A small sound classifier, trained from scratch: activation gelu, 26041 training examples.
Rows from block 3 of a small sound classifier, named by matrix and row number. Rows with one number belong to one neuron. Each number is 500 + 50 x the weight over its row's rms, rounded and kept within 0 to 999. All counts start at 0. Numbers have three digits each.
After each neuron's rows are labels from the 100 clips, of 14848, where the neuron reaches its highest value: "lies over" is the class under the peak; "responds to" is what is common among them. Only what is clearly more common there than usual is listed. The data: synthesised sound scenes: up to three everyday sounds over a background.
# fc1: MLP up (model.blocks.3.mlp.fc1.weight, 1024x256), inputs 192-255
# fc2: MLP down (model.blocks.3.mlp.fc2.weight, 256x1024, transposed), outputs 192-255

fc1.298:452558570553569580536406371488491531496535502497507508536460552432487433453520494505428458497450507461460491451634498497468484440435524493553424388500426411447496490471544493529517489529467473
fc2.298:536539604438498521436541535642551471556537559572521499554534521507451461539460466501436454462415512538496528482528546350483450553518594433493556314577477453484519437529452395442520577550386470
lies over: ball bouncing
responds to: ball bouncing; first sound: ball bouncing; whoosh; first sound: whoosh

fc1.49:543508566564565551578368497432523618473468461501551496473545573422507434506543527459553506568465382519476564432599484489430518546458444571526536471414478473442450484520471522467571501453527492
fc2.49:492482516477499558536401487482392524530504520507594526475496545553435499436528525530463439503478484565502501475474543534565472462540578457546467378475499551434454434543579554462502474592460589
lies over: siren
responds to: siren; first sound: siren; meowing; first sound: meowing

fc1.433:482467575493495468493421392458482567554471478518494489541529466444481467544523490506525492584520477536567525529510538447375479518554478530557456478471461431413484441542468493504474548527418546
fc2.433:448461430433498538466556588466502540494480588555501453550461409478472545467489505520447544505532484563549485507455481572538480570558554471468460471517467533441477394464538509508439479567524546
lies over: drum roll
responds to: drum roll; first sound: drum roll

fc1.412:547514535485537467480488516486635520478430445476491476491520474409575521490510446401492602526452385432502427430490548477521488595574481483430583514538583452515517467468475428389552502503359475
fc2.412:516471450541520589523472541533558483505560544579574552445397474544456516536474548502548462537521531511471494479490421500485426532499437454556539436546542586547572409454491589485420533698463474
lies over: speech; laughter
responds to: speech; first sound: speech; laughter

fc1.42:481550536474439488558366542467471581513490396445559554568432503462573519471451476590396531549486472482580528432514520435465483518418460436443469490464490470467424450559454485516587452489537442
fc2.42:487543457442500460519480467560517534523614542520563432444473456448519429527460524494574512481460561550499499506524600517595479535550493440513557502518552535488514407461552569469445467636478439
lies over: siren
responds to: siren; first sound: siren; laser zap; first sound: laser zap

fc1.572:459507438487547424500425451506447485486563536544504502539544533402477505526510527532486470511608479567506526494564496513469504480489409572580439470493512460496542456468521417448409610453430573
fc2.572:377499493485497501488522538472493551557540628518524580551444461478470433467459509531493557511568644530518661446493456528478487464452493472551463490519554427542529443480493519564426435391534528
lies over: ball bouncing
responds to: ball bouncing; first sound: ball bouncing

fc1.75:521542521541593532500496501433530500516520555495565569504416492502513460536554581486557501588488468516432511362562542352477486579597521394575497490503540438484443513555481497528507458454565476
fc2.75:564542524441467455507543540559477401499505515568482454584517459464502448560412567508531528442438583577478549417437491514566526475452554500502527599534538536552445489477532612446492496563477574
lies over: siren
responds to: siren; first sound: siren

fc1.473:502517554498523580602494521480506487545471523451633544517579513474563511537556465529410520525481484509458409388583474472549581517541520537518458431475547481486447435523527507527509495534510412
fc2.473:561481435512601502468445522531462592481488492501533453442416375466486414570445527439550494556544558597462480549442481504481451534531571519545445503446450457582539480530449441445516595568540492
lies over: siren
responds to: siren; first sound: siren

fc1.444:591517440569468564514468568462611477478535296556534495504446508503484517452508495526461549497514370424559414543529499474449488508519404509427547491474470488428461523415427446475583483419545596
fc2.444:571535636512419599450527560462443415599506494512441465427410466506493517509568540511512436480393481555552533454541447459543460527563548511538496448520469512562424387468395533493494607574365465
lies over: speech
responds to: speech; first sound: speech

fc1.392:390565505536513495544413474502558523504458466378549523505477535490503451502475460538448535494543437448462488424540530463430435511461486528443578435472562456520559532445550521464517505503529479
fc2.392:517497427540498489536476483571443455470590592593574436452474496563411518519444554512420532384490495480510538559617519558500540534518519451454525549521516509493521469560472484428497607586501536
lies over: siren
responds to: phone ringing; first sound: phone ringing; siren; first sound: hammering

fc1.213:418498513618531515626426531501518541495508393468509460478513554532514564438468518591540518504516434449422439560450509476524569473489390539502451489484465511488547477467476491483514419452546489
fc2.213:557450534507491521454532575471511465563395486501375468490564454509484569559505461503521546504439526501516486563458466540490583424563583571525488495492510523497481547422559497569517527457495517
lies over: speech
responds to: speech; first sound: speech; laughter; first sound: laughter

fc1.299:517442443535560506569370417388469505526570537480599461505508510470488486439405566459537501451543579484498473492510492535495547523447464550547484519505553481450592464490530502482410495512422513
fc2.299:409420465440527554557460540422624537496473551528522464518390493488443534487466524528528470475511467549494453466518461544534555460558499458539574457536535492443408579433572523584568493519542554
lies over: ball bouncing
responds to: ball bouncing; first sound: ball bouncing

fc1.65:466595535500485491487414516493553562504482500443513575455486487371563461521552484534500498605505433426569500521520526457455505501561483452535524469541552392435497454508485393445502521487393475
fc2.65:496529500556560399588403444487566487555559503534538507531506483484562580518467527537405585438522398506476526394555539531481564520533483428420474480502572533462435442553504519510531433563543493
lies over: speech; church bell
responds to: speech; first sound: speech; church bell

fc1.190:548526567511448587502482511513559536491488520439605517502497549480595431544494509439530501565476498455490554452452481482509441479455554525543442449426507440460460468527500446515527466515538512
fc2.190:581505480522419549505508508504514307540595473457561498587584532591525517532516452531458543606443471484480579385589600429489529493422482507558547524564534547550531480493522489440496467555431467
lies over: siren
responds to: siren; first sound: siren